A small model that predicts nearness at each pixel, trained from scratch.
Training: 8400 steps, batches of 128.
Rows from block 3 of the encoder of a small model that predicts nearness at each pixel, named by matrix and row number. Rows with one number within an expert belong to one neuron, the router's apart. Each number is 128 + 32 x the weight over its row's rms, rounded and kept within 0 to 255. All counts start at 0. Numbers have three digits each.
After each expert's rows are labels from the 100 images, of 14976, where the router gives the expert most weight on average: "strongest on" is what is common among them. Only what is clearly more common there than usual is listed. The data: rendered rooms with furniture.
# router: router (encoder.blocks.3.mlp.router.weight, 8x160), inputs 0-159
# up: expert up (encoder.blocks.3.mlp.up, 8x80x160), inputs 0-159
# down: expert down (encoder.blocks.3.mlp.down, 8x160x80, transposed), outputs 0-159

# expert 1
router.1:182187171169099154144158105144081104172162089099166093141117149123122137075158057125174160130134115171076111202141172153166150062125103106125141092159117153126135147171145108125171161135137129152098165158170147093113144108091112113124168101085167101155122086101135125132132108099094174097087112093152158069154138135182149117088187082179127053117136116183085195121138160165116090186143086158119125152130122166182103165073161118115123090150157077114129155173084114122118141103111105
up.11:145148101117158110137080105157164074138118137137183085180139129137132154134098132119103129148166115105098093150097115021138154126162142141134099127156141119148094167124216106140129120153112086105089160162157144097119099211077134173144174155137164140143112126135054148157127167156133101141146056134127210122159184172139109098142115097088161191134158139189170086184127143077105163128122119158073083125091152160150132116110166172135141116124116137142083154108149107217104091140150138
down.11:140055122045096150123139125084161136215129171148137166139108082062099144142086101144151138140116155134160078071094132110150123116120105250093115111142122114138142099070107054092117115166157176134157111096135109141090147141139118168133096150145109096108188191143080109120106120127160157114161100123086129100121154095094160142137092150077154160100163192102209127134069109147119145145127144095102115096126148158093121110176134134132138115073092148162133177135071104157138130147143102
up.12:124129169131201184122080143126163100118133073128170081185111144132165131151092116117066151152127133072157136099123088131128128114169081107096128178143179085117082172142178157168172205128164077137148127127140123163114076129121159131117130154148170044105085103129118190187095154169196128143141107102081226112095145083114166148125137132178110133156152148123089097147151118096137184130102110157135129110098159167132100077122095140134169116139168108159134137124118153168115108077179105
down.12:110047128108106105066120130117129113160153134134147140087137089151093123129104127188130120131135167136124112136144126089121147114096140156104135053150132118114140114152127121130078117148122186125132087091129099139116127114139129137100110132102091216108154088137165136157106078093158121091230157123166096066100124103128103181113108125093126206033195167160129094187080115106096154161136136102116093147139145135078115144119158155132182130138100123198065109139017132134107105135131098
up.13:149076123120198108111098158124135088158148140098201118221138095184129113123128129113067113172108105074160078141053124103140149120150128162111094150152090112120118160160183136137184097130155066137135168105096145115107134173132165198121096151131185085140097141099100127177146144155156132114098105108115222097085141136136158152134152137111126153144130177185105079145156139072125180140124119146141120125062155155156055138126129161163094114082160104122111125091118123187135091158178108
down.13:121070099074076067112109117080142189196136152130147114132098118168101118134143141175186103135140184134113145111172143076112122114127122131081099050157105117155100090142125078081153147145086112135094172087145130143143129148126123147134111129174125196112152134121119136138125109120130136082170180113142103088186173136154110161118123146055130170053151147128139134130085103145064254117148188136117127162145138149159107102158142123125138134101126158176080141150085107198090091123149137
up.14:125101150127082091066179117151167117105086119127111114113146042107128166105143145169164110145122084148061147137126208140065142122084172212127072061027088092116133148109112081102164150162091119104150126128150103115127104132125145113171128178134164147159128122123116111070158065196082114054134140158109112132143145146104130126189064145121150129123175122156167158087139118133154121104086155090109128103102124154153083069149131113103154143094137115115142089114156100153143087112131144
down.14:080119105094084147122110084142128168069097114132058100108151125132158129135144127135127119149141074212126116100030158105119146109173172173142157164166064133098103107143186114125121129146124119139076113175136145165142172150119164075087163148192155144169156130094171064151185129166190130111140137169165138115090100146179117136143179117143153108114073092108146098145129121051139140120096134151109078161172122095117178110090143143132106124110187064187166145157151138164139143132123137
up.15:098143129149071168121144088106127182090156155113141094135136139182145085166146091094132147129157138133151148153123121110083110157117148120190182143135126128152111149118093099137166129103102143139160114157070099155122112141127088105128135094141117094136076088090121097065079093085158094105066167070135117198112070115150128094136173077184160157059067156125144147131121155176121139114133152163094159063087118107185080159109140113105076129178158081193182118144083121103172175171151154
down.15:179115150143154086183132131155156169149165178106147138151102143118166103199072157128108142132132169097109122142105159127094127176122093123111215191121130113154124101095127121141119109109075141145134162108146157193129088131098113096137142109101114183099077146174119123109141122084149089138059106153160039129165146092129164152184136149203131138087148129188141189099122138116122154138139180094184130155138110143161090159220130124079127113153134128082102144193116085076157128120091123
strongest on: door; count: four; table; arch

# expert 2
router.2:105091142151145126148144149146143104149089101190155115140117114128200111153109178159098121135136148082151140090123090140086131164151148125112118128107136063127147092153072100124182122178167160117111107089142105154154097119169154074130075120126103122132126208110114133167107226144212131102105173168173076133092120111139102158081073144129144165183135130062096101173123134109165183104094197138155092122093086067110115120080132157127128149127047118117115130098147164116114097125186108
up.11:155108139145157109096100120110183130142142098133105151137133139060086138144135139162135114090156074094184156175121166082105117150096189161100159089150131192123135084192107100078171151080164103178119119117137184135121166162128102162154142164123171178145126183140129162143090072151093114080065077137131100074137165087138082101160121115136125157135173162114177082125089130142178222116064137116136142137092128147131123113185098178160106164092132104145166139090089123102138101130170098
down.11:179190089149155098141169096126114127138127211117099140099106113129105116153120128165110073153077104112103151057108121075044117130134159168098090045124094154167122074079074120109134104084127180118158142119130111102169123121144128108139114102164057112094221095158153154164069184136192128137148099139138100137168093108161122173099137126145146141103123159157140157124140069115137117116104148117076109131126146077153130090078141145149132152153111152082118077130067157119101112090186114
up.12:132162078182203090124136189125152132097158138171138133145060115113087098097129083063125128142110139100124131106164080121132130143114098123048179139145129133100177155130135148153099151195168110195098107102092093145093035117141097107121172120134173170127107168136120127135129103199160112130136104080088136107127181062117189158109099081089139119118081078131118140126117166142115108137119161163126163086111164192170070170107116153144138095150131060134143086134122141161099165137109124
down.12:120079094087124116112125118099134095079135138114167147121137142135159117121149153145112174127174114092092092079131137154097116146108172138126097110135066080153146116107124094130125213112062131153117156084173122111165142195039129103164085194121159184129063100170167114141149083071225088128094164117163045125099142108167084160075126079105124158128153128175130189137143137167117173115141121092119112112124149170112186151100120077126119178092134110134116148132122124097146139129094120
up.13:110117145137072138121170139086143179114055064111127074116115132146116135128111184108065139157179160142151077180177115110164151144182125079097089113112075122119112054114124155065162096121130169095165129138131077132119045141116150154136091103154158134120177116115158154128125167080113120107162149049161104144142128159118114131104122158127105109126102083088082080161181154148146162107197146074134107142138125104147130172118122082144157116143129186178051103129121091103186116135101095
down.13:129139155179123159188124152125117146094112113151159126143146179143126088132152114100109111119130071139100081167077158115161072086103146095186218136132201116131188065128157127121137134081116177146150138166088138146099093133096113124118103142160135172157111153036143172148141121123112198148105107163142167139168162135121091174107165129097136077158158098162179165188171133195084088165187105104071177119118146125126136140139114078109103127144145152126166126122070133089134145092139092
up.14:105148087110110143118136128137190154158161150159121116178151132168133107150097189103079160142122064140097144135168104144183100076175083124118121142147088121122174153095189087071115127076148177118135054132164188106086068123128143172131138145079105095176126145138127166121144106087076190200147133124086084123165109097106136097136061125110091119139158148141173156128119120108128147114100116102129084145143115086212158075111127163109084152089126135117075154132119072140084131107095064
down.14:217167101146160138194163106122028162129115099102139129157111140074183152144103100060079095145124168155131119152151167136129132129137174114106067108119149206089115177097114158106152097094138047210176223128103132153124131125168108100113126119192120099091141146160119144147110116090112136096133121138096124124117156134111110100127066139166105136057094140093084075129135200109148102123096140135137116177111156151095142118174105132120134121073140123121144126139087152146134157110119145
up.15:110142101168142095163155102072134108171091122143117153143145193137129166128077095089113109126117115166137127196078079138121134135128115139069187212147112139172160167114150120110097083145113078106133103133113105149066086112120099140189169093112131166127164146185129161126141115112143150179111120154114137120158138138123120098097115115101123129090074112145127193164062159138147077087141145170144126141134122245149168116135157159105128168161143111143168103138121118118114067196029117
down.15:146110156113142128149136118053127112102118145152095173138097099056193141113120119145092135122169135127195108129126162048116132068196167153154083070126131126161115194139086168103145079085135163100137134109126160095142156155084096177133106157124171144068063163147112095125224139174101069113119114117124145113180100078152152141140127131170139160132202150135113157151140186147139146119141105102072110133155152146119135088110154096087131065113109091151132101158092116162114079154093120
strongest on: count: zero

# expert 7
router.7:071156114073152133085104120110116157137138190157078112100135137146096149145121159122094142115135094133094144114163155101132121148104120098168097150106102121099088177106156188140108172095127105106210121163123145129127100127166098147143141125162127134127109115104128124080123122123091081137171140136086135108158101152124158160135123160095062127092119080145163171142129118107150126133103131033162180066184110113129101046184088177049158156129182152135170106165140082132181197100042106
up.11:139140130121101113101146050158188105128099082149100073163183139177205160166094196124129106118126146118151069130142144152149182097131192124135071167142120118116129180083126151110116094126106175083136141102175122106105072105107131151110152106065090145087097123239139109132165116125164112088094134157165128130168115159100134145137155108124117174149090121114182117130140097111199111121148158103125087092110098108127158135137155091138105100159087081081096154103172074112169140117092071
down.11:162103174047106179146101162110146122110104089158148135088117096097124151119094158104150105153116193062140132109105128133125102113127088102096189056135131134157108106146172162160085164167099155121160070141104157164153106107125079091177102155092096140120134112112160184140137133156146164144085135173130170126138164163181114127180078062176117068069119125177070167158063154124102181110131144108129122138131181140147102112107125148122168104235161110145123126105089146142126103100139140
up.12:137108131185166090128179153137146078127166112135118134129135091086094132114083124125116117088104136089207137215133074114165054140165111081136151110141129131100204024153119143090098064098109121127049125084134121162153133072105128128115103092141120119125164148145132115096109098158125193142120115160136078158156132119161095137083074135123145086106143126106119100176135204176095141096111152159071118108154160119100103131103149129075129082072109100143114100065103125159146103102154134
down.12:161076125156132171130133144163131118076136124147073192140101125122098211077091113129116106095182107125108080119087138104182154119097107119153150136109055131102162099096125117137164075122115112140071185141135147143154089127137111082164094106192150078105190141154125148086098100129083130097136094125157149103117159130125080138092175157063079155125106102145105149127119174088164137171097083161139116129096130116107136166156134080081151090112172104026127087126172139139146139167199093
up.13:094136128119139174133135129162132127162091177139136141120114148140148150136102112090101093046120097178149124147070112143122117057114115163128159122096170192142105129144146191136203145136127110149171133099103102136068127162128132107122195133144123128149130161143114188148127173158197117125129132116184099119192125081208105147134116105132172128061141179130158147116086164143132112103111097155143211080117167124172062120133099200138086113157123155156169082178141076111078123173147155
down.13:132000122176122047139130130119104082060124119120182124133146139144105085161174137091138167128173159172126146155232103147109100126184154100152110112102104134183119161157086104066138116138154142122129181181106104169116130119128098117142169134137105085112087115098121157092109125111146105082150123160173162150117113144143132124113151143175115118151088093080076073084155167103129112124168153133151113148173107114129097169116131136104088100142184093158141197147144159170114119185142124
up.14:150119112111194154170128136159145177162113182183196142183144135142142111171142149183146148153075138065129109086143111135109124146128179112172119183108137127162115142140110100195130177116225162127161107103090110100162132117168107145102155132135140127117126119124174141199172123108160151135153127096125130111127091154086140145125153160145042147208089137096109098200093098135135212163105120089135094086131084139147101133132149164108101112123151096076146123126133127038091129145099147
down.14:143034137112140186107141090110154143212164153138101069092131116089135158188094128107119090108151187129159151163091158104114190108143124161156123098131147136196137077145168204068152122175078090135105094098093130158094158123131133154127115141087146079146100141156123104189123157137115090182160122070156118059115132156076140114133126136115131149070112200117148134154113140114099147128115123129136063132077130131144120105154142141140098122116168192157144103136075130162136088140210122
up.15:109120152145123084109077133115146144079153179142081104095099139105108096153149134114128175140149132111113146121179170090162155167096097123156071179127121090121128100141148154121108161104069112116169133140159138109145148106116095114144152120140111135127126064138083052063152092169097074161129100152061189098138133182078178133182091169105131146097157087097190168078171094079121148136060157047117124149126110173095152123157127100107177175104191105118126120120150125152153098169159079
down.15:094166130084072152118171121143125162126101126120129170114146137126107103149122130166115099117103140123143081154138140158165035110073099230146166136160117140164154108137112149125123133168129148128193068131123166141152107132117125162165093086152063210148184119154131174098144153151073144105062097097102129215084176066162126123117127126184128086086126116105152114182112125146128053131092095102145139131085122159112124171166157116129097137161128164128148075130115110133147192104148175
strongest on: count: four; table; ladder; dog

# expert 0
router.0:114129123159182128145143124176188078137083097168141155154154115138178088156106154154066082122158133093175130068108094149111141178140170135145095145142158096137102131079120144107158120171176141090128104113133117166140098152132157094109105157165129098124125182131142148175122229163193139125135100139166151195074114127119097150079122141116158175183148136085096056163135139112129111085122169178118097114068121086115147154104105106126159153102036162134055113132136116111066122147149157
up.9:080118080100100109144083124120156104121120101170138159097173152169160201108068090085175159095127108154151147166098118126157123168154112035134123130120128094105115174156163117141176169106152104118164145122118113112164098144165151099144150126148159158139158202130152176150155130194084174157097177081110160126150138122113175077135101175110107159096133121228141127181143123138171232100116110124114110121136114135072135117114139128125101147110123145147112066077083116171152123166167093
down.9:098143129142166138110108136070091135126184080145123094100172106150159162105152122109160188109101078121062142187089171109088164064119137128111162075099137155120109097134145116075097129160109161066130138119142098143136144075141188092114175155104123182155116088208153140145182168125110137144110128140131119151163100162112145122055101118080105134156159104086100124136162098100133129173150173082121151169087175106171117128056128134140104111153148124120107106133126023137141062137182157
up.10:121105142140100095149126135128114131105043117185097100156155096109072130092123150148137155140100104125096109085070154113151203215089145155095092120102156161152121144105135174170142119199122102188145217152081158143106117148112096131120141181139138164146109133133113144101131159093140079078144132185072122082157086122165125121090114065127091161137143144113135139102066099113079144097114099131164146161166138190137124106076153127176119126170117073096087103197121109184119129089120108
down.10:217112163105069183079123058174108095064141096102149135107141092124141156140144145112099188126143189148160115104118056146113077116149106165107121106157184103147158212135141112108125122141125166178100159145156112114170140177114115106146121107073116104155149127114139145085107164152170154149118141171083146169138090074128091173154152168126105074097096154153142100099174129145077091085153091123154088078170121092148073139093076120108140165198161117149163157118121109109091128111141130
up.11:124168111119071133098094131123181078154122063159091131146109135131115091188081100111162121065103163104162131129142201112134146148125138213119158100193152117107146108176122141064113217093147080191128161131183155105113088157160151160150138106134109152144133122096110154127106163152129168106146092124111179144112093126157106185136130179086103155128211142122168121121180158151146132149106151109075097072159159142126133092050130125091092164155183089165151118109113147132136112131165106
down.11:148116089105090085140110036124102127089113142098054173151136150176205125126156136129202123149126114102122122133092080147197138127160109123110129144056124168077124137155142127115117071148078161150114089109184154106103172175168154106169106127149134104097122149121093116206057150129104123115156150169124174140132139117107212140124130094121105131101094188100120112153146090140149054120094120125074119175172106108174146125112155148159154129155127168158138156165097145081084093104111164
up.12:152119171145159160146139103095146137173141129158089121182130097111113139207124102148135132094126135150112158130171150105204209103097067170111091062102145147120112151133160169078155153054081126099115094063165128135079120110100141127128122095127134095117150062150151147119114072122167036170099091144168118121163066123133124122120123101114131124108145181106177110086129150133090129072132155141156102126102138136069119136166092136136160123118161154135112180181162048130125152159200155
down.12:098136162151158168121085104112100130143158134091120170087080152141168146129161162171182115100125129141139127138054143148098112079042123120107181082120108130118131098143055116145140122113134137129171085126122134104127140132116160138170082181129110035145115112120132166146066134181171181109149137180141126039143153102199197148150134152211123092082078103151121137082107111114132121154160157118156145112151143192115131115080131130135158100142173126111165181136168147100158063148139112
up.13:100094055157162111117151176183095151152085167147190148087098170102091140156172136077104199103121094131180161180149169069122138145102147102162056132112163124118202153106114082102098095154139126095175115148097105156132159145124116097138128146125059133173103112141186107113151129147134108169119138149138085114239160124158141099086103101158127103101106182144115127065114131139098198135168133145140146127169139127140128111064146173143166151141095079174154105151110134097147109139125113
down.13:139124114111168165162216161120133099107158177149118134119069096115162091167114123146099150091151158112132114100143159142149181137125098122089145140077149109116117113123111144138134125119107124157176147224140122200115102095106078112113083099119141134083170147119124124154121130092148115120120182096114120127231139114085079151119119130087072123149120113169109149165072066160157096107127142111167152185057137173109117086127166130152167179124193175194124100183202104133107107112157132
strongest on: count: zero; white walls

# expert 5
router.5:095125102107133091117130151113145123125108104148073185129079105162172040135073156076075088110120144133170135075141105179077155177141127133137131135138137112088137071136104135122132112126142163121137052150059115181174104127166195075139132139162066087147117145156124124177107197160161146121096179182175158182105137139100114159127104181119127181120134112099134086103126162112151076143118142139145129123090109077094192126075130077111105140148078150118126116094183150133072112149153111
up.9:164157171140098139104151178117114145095139155100123114121152112134124102134130186149130165141150146129129105157149182140060042172096130197118185137157069173060137106168111089134161157061158146143141128164075126157160172191121163157126132111162169131093151130106144195121151133124132119121103120191093135109120127110165128141149178198147160085119156147064092159124171102136111140117169083100123164176074140144157132097064110099080103077084169125121183137169153126136123172143132178
down.9:051068151160194147151179063105132119137153147119148155151139079153154129138112115114052155101173218129123111149172083106111077119192128179108091086146147111125104186091122140173158147091160181138135092071130154144127108136123174140198125171111145130165087108129132151151065124158085111138156126138138131080096137135157169115159130144130126125097114118138134122124108169153161100124190125100168100080089130125091095103123092151152109144200111166058117104128091116176121081088150077
up.10:118124115082100149149099125116090143153116156064118160101152111197142117111139116070083074109164048141183095165176156205087152109128052049076176137163162134211123104147138155119076135112095091075122049134100139181129102096143135118130154125123115116147137121113116087165118124126162134146075137146152158149119091091097169140161095141080145120045108141143175153125078129138113088106112115131142172139161180114127123140152159117150161111141079143157149110111162131165126058110156135
down.10:108134117055121113103085130116177115162101173123168100090122142101079134148153147179175118130084127155167128142023123110111109158136169070181041129170143153127134086120173126136122165124084178097146119144155156152138120173160099084110123121154121139109133112143120114115162142124131166078153156105157145093126124139112176106135167152130111096090104096156144155118146111076096183080151205124147060133193177133122134086139120107124142165119159156190078199151099126146119148118168213
up.11:081116159107190115180100137144149118113087103114069160106156172165118082126097230116156138077140137163121107139103151114054146167155037096145115107169158154111128065133150103104122122129145103150173063145106190193141071110109099144124098087120105135124080167106174130128123153150136062116137168151162062146147142155138151167151107084133164129068143129112179147185130134135107129195113143123169134086165126137142177137097147085154107168126173091152170135146109098118140141145162153
down.11:090123096151108208157082163074059151131160181148138159163111160097116109093163112189188131099127153120142144086081185142176078101135099104091103108155157084126149095113191108151131141133153159122101133177179178075160088157105105188126095100092143135123105063139049122084122076125132166120164169105129179113153142098155091130133151137142117117066131156112141109167090172164144134071132111124129081149127132151151194085183085116168115121118166125110164162144126115152153154122165138
up.12:147144111061111143133090131106125201118173162094066115130135069172102128109099076093089073132095057139136154172144157183072134143149059036125156142177140183138112119150135179145108102113135105103095077144119102184157105075143153148131191156169102119122145098145128092179058089141169144115123078153115170142083125075132172150165101141100128128089104122145148117133152144149117080114124132136129108131119144124133113169111101119140127160125112136161141137079102051179118070149153186
down.12:084159113103122099126092134083122179128106153116117130122104136144108105156163079165208091165130117123154138138067087115122095126147115072151079092129139131126129098163156138132123092192101123125143157194158102138139128122113118105121122142177093107133125126122122117086095137111199099126191151128182167085151095118120210175093107143116115097100148086155087165121163087127110141117160190186114091136156165095132106092158131076145096142133227160147068240133110104118177149119169146
up.13:153156173109155128083110164110153151139112147104090141094125159124098112119095141163189127104169151147137125133113189093144129109163079104166114141095122136132134106138118105079043161097092136109154075129186114125128192116077059149124131098161084158149135086113104136113136146083138085138112159175158116105173187176083099122142106179130181143058144093085215077160101158108149138185143156086135153126227126107148113113176134110097097111084146098152117163152093117106155130135183165
down.13:090153194097145156101101114106118094135163181172179139110087095147121045099114152157125095178115138140133117096125171106105085153140135060060126139092154103117104082147196137164139088169159097104139118142111158129106149108158050182160122117127101148142165148104136166152144128176122153060120131154138189136075122128108123102144139075177148106153122151132108156131070121086126101151137131088126092163199091145164153143141077119182109172073156130115152162117120154098170127086178048
strongest on: count: zero

# expert 4
router.4:155103056108143132152088155088143136108121129111108155131126100164093168125148151126084102130179161106182143098133098138088135194147137140119033170165196114143119126125140146117145118130158099135099076184092110119157095145162188123120072147186116130141144196105124120144132186165135128078129165110134142183068133141088073119079122176103082178220135077094162082146104163134078125084128151183115122166100144125112136135092062102126157111125077152107089104100096117116153167137133130
up.9:070137144138079062117119092165085131142163104143164139102111211105121109154171097101115121094147129128115087143073106132147075130143096163133144159136172139123080142127156201132157168162077094174114132190089111099110101066141123087101183170165118109134063108173177116055146128140139121102092110123088093139158110093154146135117121086157149144127061162123139189163078150071078118126129089168152185134121176176181102166160160150118136141154153098152093113153099083112107168119130142
down.9:142151115092115071188089169139147126147109143106107146129124130085154145074098126097146073136144169142151150125150132164088135130110124106125065074191132132096084120112118104077043181106102127129069098090111144096098107135132165138116105165149070104133088188124063143110120104130134180114138145112131151062107162088088079095140116142076129113126119154169112122119061099197179150086145108103074070079111175153156137083112109085144143097046159108131136115132162110091138085082145162
up.10:147093156112164180161133138138173165147129175098091119098111134137112156092067109145147115135145077151136122093191162108123158142075144178162112071089089094196209067160144129123156163126161103100138115045146080116091121145109139151146134164158120122137129087106158131081090109121082093149168136130198118111168136130166168069130072187113186148052164169127165162111133074132158110102118137142125149108118119147127095094142063189121148144166120131111123109148156067104162107147148156
down.10:128129162099176122120148161061132109149089082158164129136102147157094119203079169141161091133178143069116167148112103110146080133171144211105123174094104087109166122162083147146119174159144177116135061128139128135178128128123115092088118085198157146112134072116093144140073128135092140113105129104128063154174156130131163069130111111162155148101116106140102135089201143089141174167160110177163105126120114130107130110195136118145084157190182163127168125104137120055119131164161102
up.11:194157148128131168132136183124101201095154159122185150070104125108061115092133112174143088120175091112150137168116168145129164129082122137150150159164145124204141106161138084198109107120159073152161107139136094121091185096117104114118072118157133130162182144069090066125211155113083090128156134117145115161090103179142097099156083155118148172164140109176161137135109111154139140095164100165134138153092118154161079104150105145123149153119156140058136111120120090099205173137146150
down.11:102127175169141136123068147111148065153119082142187099125136081107151097137148151131181120165078108096123123116160091146149116162137179196184140124131047143117165132129182121144136137091136117152150136059148156059150105040149100093124108136109123177098141114094118123159159144105134125129111122122118149097081117102046116145115068127112105166081131122094140128134113158115079183080150140121105149109083116118087111099131141127082080090189089158107086038109091125136046110141140151
up.12:098161165127151171089162049169157084145087090130174110089078140053160158145113153092131127099104172130157103111112083151107148095079119108093140130114118074101126123149174152127106170099100114065139120109152202159113120098047141081101161153064164104103086108147085042132122134176131139155134086141118129120155160093130117136163173110148102150088095149112119145125114127117189078059149128139117128096125092135170146109085128123147066139131190140169116128052128128137122066159116129
down.12:174097144060144148089113109085107104058112101135079118127120108078130123118159155121107128079189135178091045076139117106117117086143169092127108101168132184140116134084189155079128132111070127131184110140083133091162153172078108136155140169143133172145161064144107125134156164159135182086163135070136099190106114094097121102111138154133095165207182168137143151079154162123151091083123116115097072122131122095119127095168158132161120208119138112127153102072162104137124118123121114
up.13:089156176063123181124137127159162082147094098113149088179099116118126108127080141149075095126113148102125142166175138172133135126138129107113133126081115125100072138119203167108121129117107106101149104138209168160115112120081188154093133150110114144155070080196103125063171133079073167127145093186101100113173131111166116123153154166150133087082143148114152165126096117163097169123150158146128089113135127127145060120086173191164066145128157108135138230104086140152111133156162131
down.13:179145133109114150174112117119082112115115113135042089126097100096110126116137108181055161137166091183097119160143101127104138141128161123127116073092066134156152192165106096083120157161098066073153101120120150140085095161078145151125122161107090132070088119099126055116171126113079092106122101143101129174106096150116079121082126107098078141134107133133140086119173082122127081109133102137099075120152076111158118136122104054097121160104160134120180164071157110161162152101039139
strongest on: count: zero

# expert 3
router.3:130092070121158093130098157186167099121106181141162120146166111123111130084156123137141027128051127032135125053079083123144114074114128128096168117113129118168137107092119111118129105154158163094123110072089078127106163123196116127093175131083074151088136111135164111189143174148163160104132159170156116139095131104119138154160067146109113097120134145114097121126128125139171158105048151174141164140109107086095115079128148130144111123155149074107122185125137109103054128176114153
up.11:158145141108106193113124186151086135080122137120194123053123090105138154139125193180126175071174092167169156124143129204168126119120087103145156166114076118129148081121184164124122119194146084131129109121135142107124137059194109101100130130092124119109123097160101108111099084108122160146103147085115141119138133117134163091154103042162177107163154184131097172146126179144136104122135150124137140133212101095148136100134129119121123123124081151172217147099092152165171078114146099
down.11:140162120155100168130107174084144156076152120154125098141086192135199122215132043136128132141126100111144120101170140116034102129156125101073106093142160146089139144139097124172093150104133075148169105118134142104122105180115180161144110120118118191138114126193190146179109178164146085124134147163104163062072093147104120125097106101143119179130143141088159123099137190109144132121151162086101124160182140097093118158126125157066127097130096159124082076140118164188111100155123144
up.12:188169166142116136127117149146118113157149155124130153131088107142134141116176117134105139163162121135111155078128152085101093162193138127180128131093176118133107146144159120172092094154163152074111093152075117089196101070126237197155109132152155148187090153100086136119189174110108199176105138119120161120147164140115122107090105173136175131124161168156202102180146095110156120122142105106083128140098116148131119073119101071087137110158102154093161100158158138200119163092091129
down.12:143081118124106141156204112156141158177150134114105109146119126137107123052094076162172090082152105160127191170123152091079108127142149088147194081155126113114150146133177088189091149113138152152131169123130174144153100130152066124089132132140166149113123152084143153173157151107087169119137088175116084164142157163075128181080077140125127132110134160120067098166154107135134206165088148135127142112130165096103127159114154062180162111170164120102191122127194147123175100082089112
up.13:081064134112146068142095119159123104130171157098119115109109108081084121134160094150199089102079079162109098116120178120066121123060091128153082125122179134152207092101147125169150113159142164160165085086100113120106127135132119160120131145170064159089133083133113121101134067062085094169092137154150094092150104111151086145170108162122159042100137190122142143143143081125106139090112127137109160060168152121117135136162067117130178157124141103137149148118169086077116110124117179
down.13:088108170109165149141122111099156086164117111087159134168102196154097106084163172075067175123121099165125135141085126119093108161112103136090190090125190163134144110143201084130155164118124140112125118098121133178081159131132203159105128100057178140121074103107099173129070071117134099192116114174125130117152120073095167141151102111132063056120125165112141128125082147163123089136139146131142183119107093202076115096167155125169137110150149160139148165149129130149109141144168086
up.14:076113118112149124151135133086095164139126122129091101159142115086117147156147145160155054116075082105149144081165102123183165065150118171109141120113078146178116049136179158080183123039123184104095072097140123123152094156116188126122132106118068110106142103180167145154109148135138173135116113148158145122109147134139175134186122166162101109069116147091134096055130119087164130118134148089148123122124122070131105096124081189122151150158161153186154218126127125130157152121180136
down.14:177112127164140098147179115184182109090118138159012182126125127115114100085102139098184147154157129139123112107089117146122126125168122215133160180124170111109085194132130102144155147117149071099087175128101166130151085142111159181166129136086182080119097170098107125131105123131135085091177123152148120139089104107133065112128100102146110150158136148182094111135092160198140079092141091137143126075067091148113152107142177106152121106132063176138155095121096110117139128141194133
up.15:133088171125162150172110109152136091154107186106124097123196133121133158146127070140165072086077117125128104137119153160145143099062105136070140112109151174154166080107061149102200119111144147167146117122121110111070130192142127161131141153116098150089141116135133156129116091128153079184119110167165105109159125099168145187167096141136166076076151214148123181101073128134151118107129133162184206163105159145113104070142110158149144162068160112108173163123142098082107092137155165
down.15:147179146184125132109119145107151091136142129123122150117124135111156121146138149107133113112123112143186083113150101122121130097076142163067162109120118136138112140171154110124174122200169117081092092100086141179084114138155133171092129094110170168139147184156091193122051120141171101157100149156145137132118099054142158154160164082150063108112156154160122122157045128200079064104106070077123139129103127126113128143164107110131096142049131096177137165152101126121141114149228081
strongest on: count: zero